Rows from block 8 of the image encoder of a small contrastive image-text model, named by matrix and row number. Rows with one number belong to one neuron. Each number is 500 + 50 x the weight over its row's rms, rounded and kept within 0 to 999. All counts start at 0. Numbers have three digits each.
Before each neuron's rows are labels from the 100 images, of 14848, where the neuron reaches its highest value: "strongest on" is what is common among them. Only what is clearly more common there than usual is listed. The data: procedural textures in two colours, tilted and lit.
# fc1: MLP up (encoder.blocks.8.mlp.fc1.weight, 288x96), inputs 0-95
# fc2: MLP down (encoder.blocks.8.mlp.fc2.weight, 96x288, transposed), outputs 0-95

strongest on: pink; white; black; pattern colour: pink
fc1.14:425498508438420486541483551523545449455474460533432463462481465531486490432550479575469502459550483474455592499497480488556523569533578506436472537511593507514485508533561469543550608604580502395527554446495483458529538484539582520476461507490397428547425481477587500440568538400536443406
fc2.14:488511577528519520449489596581567454577424558481509521454585521579471479431439472519527582579508479522551498449489576497529521382482515405534516515535474496543485444440504465443501440516477569529470523465494472433459523523475541465574575454534574436452459536380508533557537539579562607506

strongest on: seen at a slant; fine scale; crosshatched; pattern colour: red
fc1.33:492471435554513541548477567421540421456463442585406460471497508468473562498468512516498532442507464414420528475515480438440524567470555570494618503508604442445500542529521445422419459481605552501520481522474473551479446591492508533491470378620489489475514521496535541474456498526499502391
fc2.33:489415484442535550501582527561489571441502543482530610576432580445480558534469383514456470467420478561544448446489496492470421459426541496462560461457463482509516527493541527441614483579439500518511462514473474579535431468478460492514544572557430510560460476454500448512491496492569356458

strongest on: blue; pattern colour: blue; pattern colour: purple; ground colour: black
fc1.142:535480502529562479549480522417514441377462571540581514453563510523525542527462501543519518545532480520477525452424549532577486467567532422554551584507505363502577554410448542464429506514456517455489589478475440517464577566460475453417430446515553459543443604493569498439480521492499490448
fc2.142:583522545419494443442516451454547570409505471533413523483509479481461583491513638446588471512508482433498452492511562403505520562516460608489499523533536522511454459411514571547469459492465505450501457506522520458470534569522505544475539459573405440580491379506446495393482529444498544463

strongest on: purple; black; pattern colour: purple; ground colour: black
fc1.79:444554461458436539468443502466510465471572485591579518440418567521536467617470501578450541532503516547448514554401508491512563525543461467457432477560508467495529484431476496504533501463496595411562524424581532430569563507475467403518462459543448496558538547407634504481523475531489472539
fc2.79:446431485445548562506543567545529426451537570458563532430448485432465497548570553445507583515460422476598421534436503435419565429463547491500494461469509494429519526488489487504479490551532452509475508480422541474519600409498581468413464435534493407515534536393465515483571565461547453479

strongest on: purple; ground colour: purple; white; pattern colour: white
fc1.259:501504416447591524519508424500551593504505486486434487595542431495520469473526424568562472440582550562465588522463422503494539423508461482510467473516505542431504491568514490496581566565503507511506529446415470557539574541420510431417494591584412524498403505489567451531440514527534449545
fc2.259:519440413588460529478502533427481572462498551475450479534460452538433448557535531479506507498424403484540565564549528509552474488467462426510461540530525472501587523479366399546415476505564516539596496523550530469437518515424443437572554522448605452556497550513570547451517563510461548527

strongest on: purple; pattern colour: purple; grey; ground colour: grey
fc1.32:572503608475553553553422587559589487533445461552430552533479472499488509523538526569417443472540587477482513519462418492486500530494451459517507449485444491465477572462567498580472584576516479482387492503535419490499481428488488588466486395438496519402490492451543429493425575459503460554
fc2.32:406485430545508456438527525480452432509526449566471427538503511568524503424512446359454476424557543578427528414452499457554503461489526596554571522515482566488547525450560563484468454470476543536550495525466493477460467477459451601515513523493449567479529503584417420412542418545558508511

strongest on: yellow; ground colour: yellow; white; pattern colour: white
fc1.71:520540546472470510521453505527557462525472584476557449514481491555444623500511507402559519598522544510488506458584503556516473467490479449557494523524565442396607419414472552504503568593410522445522464487436472565418500530454426465543566446534499471484572507496538530429407497577546527527
fc2.71:471420482623521536485466538449458478503479447545447498529500482564460489472485554535439517541484423528452509487532433435518524513577513432433485514584552466543452465485506364476530475512455423424452571455516476385553544465503425514430438558571547469568510552454515445540529562514427569599

strongest on: pink; white; pattern colour: pink; ground colour: white
fc1.174:487510517435506547540472445534462414403493555491566479533536481552502485484492442579458455458569516548431443504490519443503464463504492495519523522468490552558466542429583381508450593468577484478445508461471428535443560525501417469393477394457534461522531494462476418400517467544418610437
fc2.174:468494481473465470473502492490369509497529557426596598519462469492455548547499433505502427435472386452503600493517582431513516591484471463571441557444483470449459549494518450553513509484556517565569474542525514546447558440460451446549498450464491457623516501509527532397519556469488582577

strongest on: seen at a slant; white; black; ground colour: white
fc1.143:462523541484502578430492534477496449522447388482500474577453413534441566502462441497480561439466483515565478425434474562416535481544419541556606441522537497545581449558556537494495490485505473447532521410492585490402561588457540510519501414619542487471545555455452472472546486534485535548
fc2.143:540509574487468515563378537582491530418571470540605427546470552485505528443447490474459491618549543515466541461506586480453568499460449450541513468542445485464560512435440558454520531562529505436544487446449549419485543427518443560557478416417463442503539436478491560486540542512430469437

strongest on: seen at a slant; pink; yellow; ground colour: pink
fc1.213:565542484495558478523577492504595539435448413489499555419427603509511509411550523523532565478526561479467534539532419571484465491575474512524478500583564419521598477432482452443511531479582569492569476444462489560427488497388492421465541471547545398452488470576507509534496500530469568504
fc2.213:500408502443596475561565462475558425527494481528461475549428494482579526452530383503515515500391551489536522455435486473419497440446444525472590438515458455557447491567590507546516484439396412434493487478430530476539512521481446438429576480435552506469474479472527477583482526561513438438

strongest on: blue; teal; ground colour: blue; pattern colour: teal
fc1.200:590516524459529551516402617525510504439523531484529481565419520574496537524550549433493468437547582497586534493467420492490563560533424499462428551501513573508507523499496565541526463516463557547405511485475439471415526448438444437436537463537566420475505529430605434562518536512558424492
fc2.200:500468475500533433526617530467587414475473551455541505498532556540439514476438417526472496439535547562578484430421473566432438455453466594445566520487531572506524473474604572543510439470524502495449558518522477486484521533412413445437519393557532541482517542556383456497535464497485459473

strongest on: seen at a slant; green; orange; ground colour: green
fc1.137:579456531454560522512567445416525494437426415552491520425589477552578490382553556511506529484545541435534531530548507482414423395456514477469478527449493502452503436454496458469453462524567451452609514463492462532449480548510597519505539504514512485572499471546451432540452496548492639529
fc2.137:427455508444482446489417491546563440480516431465453448600579503523562551539557468522442410512457541473478492530559563433478418466525420474532466523495412490527559453421493562542510474526518447503534588438463443515573492509520459500480466574597430534485438567463513461482446623501595548470

strongest on: pink; purple; teal; pattern colour: purple
fc1.75:504613495564468622540492545455554496409419492481448500556470527417495464494467452478555584463495513423590518454520458544561454474452537533555491517531511491552453467503470534565506568543548540403466562405543533530523461551469422507504448460376463499505520473413549515444442518438557410492
fc2.75:480500524444474494482557521489431467539454479555415502439422479579519441405413585513450512430447527487426508513499455563491464546602536530526583470468497450468565488434609564462495570537421530479521500428531422573500560569514547531463576520474530586530462465528517423522410456491469544435

strongest on: pink; ground colour: pink; red; pattern colour: red
fc1.9:556516471524528497476505466547524500392544537559478551483477446400480510517566529573545546641518437407512531536524473545438503474542446571402557488490453466520504503503463467520544551451553395533560519497490593629471486411488558474421457407491559470464516517501517447541549478471450433440
fc2.9:526460466504560539553474527472478512457483561486423579491431507494458426589552451493473466414430505535386572488544533411487501482527568478525587542449449494542434580544434453596489488579493495502467531566454461557575488467540573455487478581516510620461451512575528564500416537492469443533

strongest on: white; grey; ground colour: white; pattern colour: grey
fc1.189:432538469426511444587592546542547529477557576424466471495446533529517470464500443474509513588523413434548508456406575471559521516527494468504491445577575514582566484479469558514508552483573435442546507535539463573502457447476517484390481380515572454515504410474507433508462514558425559499
fc2.189:434537435507516508532524481455529423495487583406534560555452525492417428462540377577478407412539527561548514502527453428502474561510445570545578510524538561457509542576489433550470440544562451594519476603492506536540540441484466473453535466422554490521493502466431535571527481490431495438

strongest on: seen at a slant; black; green; ground colour: black
fc1.55:553542429550580485558481587540508408451412495441506438428543583488578400562512500519455532436574572556450563488432480442499464481453414464502514495514543457546576466553594557528492468537532500459469456467499433466502483564506537559460535474481550471513551469489609509498498424453574468595
fc2.55:468560532433528553476556423577474476468542460489531483529560472479481479522492498414520474536498477551504372392527465491534488579528615572468491411524562576521426451478532511560464549442536542461429389508485480585533507563540456565412515477486417459546542422393474499489493489531566513497

strongest on: pink; black; purple; brown
fc1.101:509538500522486482502522510427495522536464569513515501520437475534479452453539425498442470516483483507485565400462500478498479600482438422463534530488515479564510550416472402454550603429482421520436579558468484600369482548440584480429413467411464512500449449567550483451537474535416553501
fc2.101:466532479508515556555479524432473584506479539454550610533438393462428462499524541479618439445461414492426540561463488568537508547528504493585400574502532459498503525526456496511473550561483577534418502497468517531450479458479559407471501492530476480540381535528502581439578520438491492600

strongest on: pink; ground colour: pink; pattern colour: pink; grey
fc1.158:508532488602470543582570446440530547525486476519400515531438585478561409507523544508572543473504431531531507515448398606499497497557540561561494415472591410568500512464550487501456565444573551530476503415533551544435486481524443553487524530546532485547529392479453459420461534558522515480
fc2.158:544531451447491505451529545534473506514446453555526543491482581444628494411446503459458563490481453503362519492519466484425478501554464472515566501488581475476540442446537475542531621549521497526567493441443553594563518495480515595487569504529458601475559419562538427469510411467521492435

strongest on: white; red; pattern colour: red; ground colour: white
fc1.4:480507469469526585579489528463541459479522524562521462537482532604429418572429548530467588474535502478543508552447442517389518509460473432464540434595481487484473438539611583437505482489551549503462509411474511576476472535469525412411496558549529442516595476442576436486565514550528472489
fc2.4:538447591444539501545474476485508379539543511453547429565469489432534483572522503433426606512515462458580520558421544465566517475445562513562509541545519534538544457457426473605455466544541493417516428551526538470538533472538492492559426369462515482483460497482471567541541597493558454532

strongest on: yellow; pattern colour: yellow; red; ground colour: red
fc1.95:450547493558554463613576506438500523540394523470538501568443553510485469486454521565538459532455556440478516461399430491501507576482493623468451446437543522589468518517571597438496505496537552470539515515509498521485554508460490627552594459447532422535499435543520475422523449531564495439
fc2.95:522475600531538540423401515425480503563431503455525461574434435548546554475515444425555557536505462427355508541507444577494536580533515487472463494496512543523469506493459499529436515502447533542533441521438557479432432460549513564537494448537417590505492510576446416600491496564457517452

strongest on: orange; black; ground colour: orange; pattern colour: black
fc1.5:569523401562519492472413576569478425391464451519517552518534513464576571522486556457531460403451473429447466511531456553596426507504443460472552434495513465436459569517604513501448564506587489460536543453539540579518576444446427472547482527499518426483512437486523544476444477546461552528
fc2.5:488507521415459463518555551573467426388517438531465503471499508536531425396579498445541563552504521417553469414563508536482468472476453471510587521491532531520478437455472514475547558503485449495600594523551545512495522533460522541485472583536400525430466471452543438576419507544522521362

strongest on: purple; green; pattern colour: purple; ground colour: green
fc1.123:484549613542482575472416537407527608496547516522543457529457541492469615498448555534517476447488499425540434444504451514534471565462440453482508504464544556440483550454498551475464617576495529458425542521451524492466512458609464545479597442524396463484590481519458465521544582479483495535
fc2.123:345542459586438633542551581509541536512536476483446549467443445411553530488511440439497538525462497583428486446448542447464564500435522531517567459421510551592544535448592552459527501475446478437561479537533560471543454458515542523565453484451534494497454485516509452546511447554539482552

strongest on: purple; ground colour: purple; black; pattern colour: black
fc1.277:499462505465566560451452550453607497502557577485449510555504490501449489542556434474492432446476505521430530551447461492483544541500465467554610473598517471536502595427504426452516556525546451483462528504431388617442604564447519493459502531464503488509435489436501514557603525532431576477
fc2.277:583461468522406434539584493436444519467498480457480508521446451531424417449556508411526508468451422515490517480499548508515540560534559481588517465519577474537535462464408436429453455521557572571521467499537470578457445508454474530539459443417530556574519476520593626446472445499466586492

strongest on: orange; seen at a slant; black; ground colour: orange
fc1.212:518528473502598441449503566475579534505509456556610445477537571576587529387489485478492503538581476444526560448429511524488494488573488474482515556512459446461527480495491442537485573551479585475415467535478539452419508418486581571552534528566501456522550426414444511509494558574395496451
fc2.212:462514516552530470564545488466548430434475458470446568525517540510528535551531473385551511535484477474546415456534500455525398590446609602494513408438445532513464519500575576485472425504496465456506474489506443544479439510497451562444453447519455549501567400550511383518496432535605484494

strongest on: white; teal; pattern colour: white; ground colour: teal
fc1.167:464453599541513571529468504544562534576483556528518466554480440516492573455533552436516526578448574535538524496468514495474570462516397470491488578567477516443462442489478466493410463525425595421514470546408541497477437475462537435581392449472479444566503425507591469554510525606526509521
fc2.167:499503497537471473399452546553573509527548480538537450519521468515491541501389524578428541536579441410568447434542488434488553415479422470568437475620539562543582558500481485463472494549574482520510499551475508402488469456486521434477548492516484429451503588454450551532472568506392547537

strongest on: white; ground colour: white; black
fc1.106:559484473499443494581523471487531398438602453552512576522503439506506439498469477487546546593548482505509544547475544546450559569479463561444459511564529496543501572448541501436511527478595391409472495533490551557527423462422578506438521516508512404489425446433614444515524497490536544425
fc2.106:588533483574517455537553471443521494473576589404495584491537573575448466509606460480566482534545463562539591587414441468526507448420524490519477490452469474431442596549463497460524427571537413501444473483538569500532494499542500474544540503436485461459479477521538602461439486433439524534

strongest on: purple; pattern colour: purple; black; ground colour: black
fc1.146:558524511464484513572423548542475410547531478497465438505553486490513519410460453445569510564523448505524554529424471534540558520470560481586570441594486408541481492539538532452533522507525452473419500368534484443586469436538448430438470455484574554484473536545588431554525493496544617486
fc2.146:420448448462583535552506574456538420492605624452526574525422502499443456513458433492561526416536451543565494444520458430526495442466535492440552468480470572490557479567578531455556435545551498463435506549489549483524472542516483513529511463430559420488556468458495426426526561563542437559

strongest on: purple; pattern colour: purple; ground colour: brown
fc1.10:597535477506505509554434509435538557426475522558532543525582586502503530412542447467502401537546551506495432546467473494534448607426430561490412496517543490521440504441448451405512495433448443547481508573553494454539438455539501619487543524479460564461441463511458592561477562494431510497
fc2.10:439541550488436588493457514545530562477524475506564456564458432408586513517484467450564563549556510556548491421451513470427523443472472558471522471480533453539496565489524533558441514427561560401596484569436432541493571483486524548457413464593459493499436450528488435570490452436579459536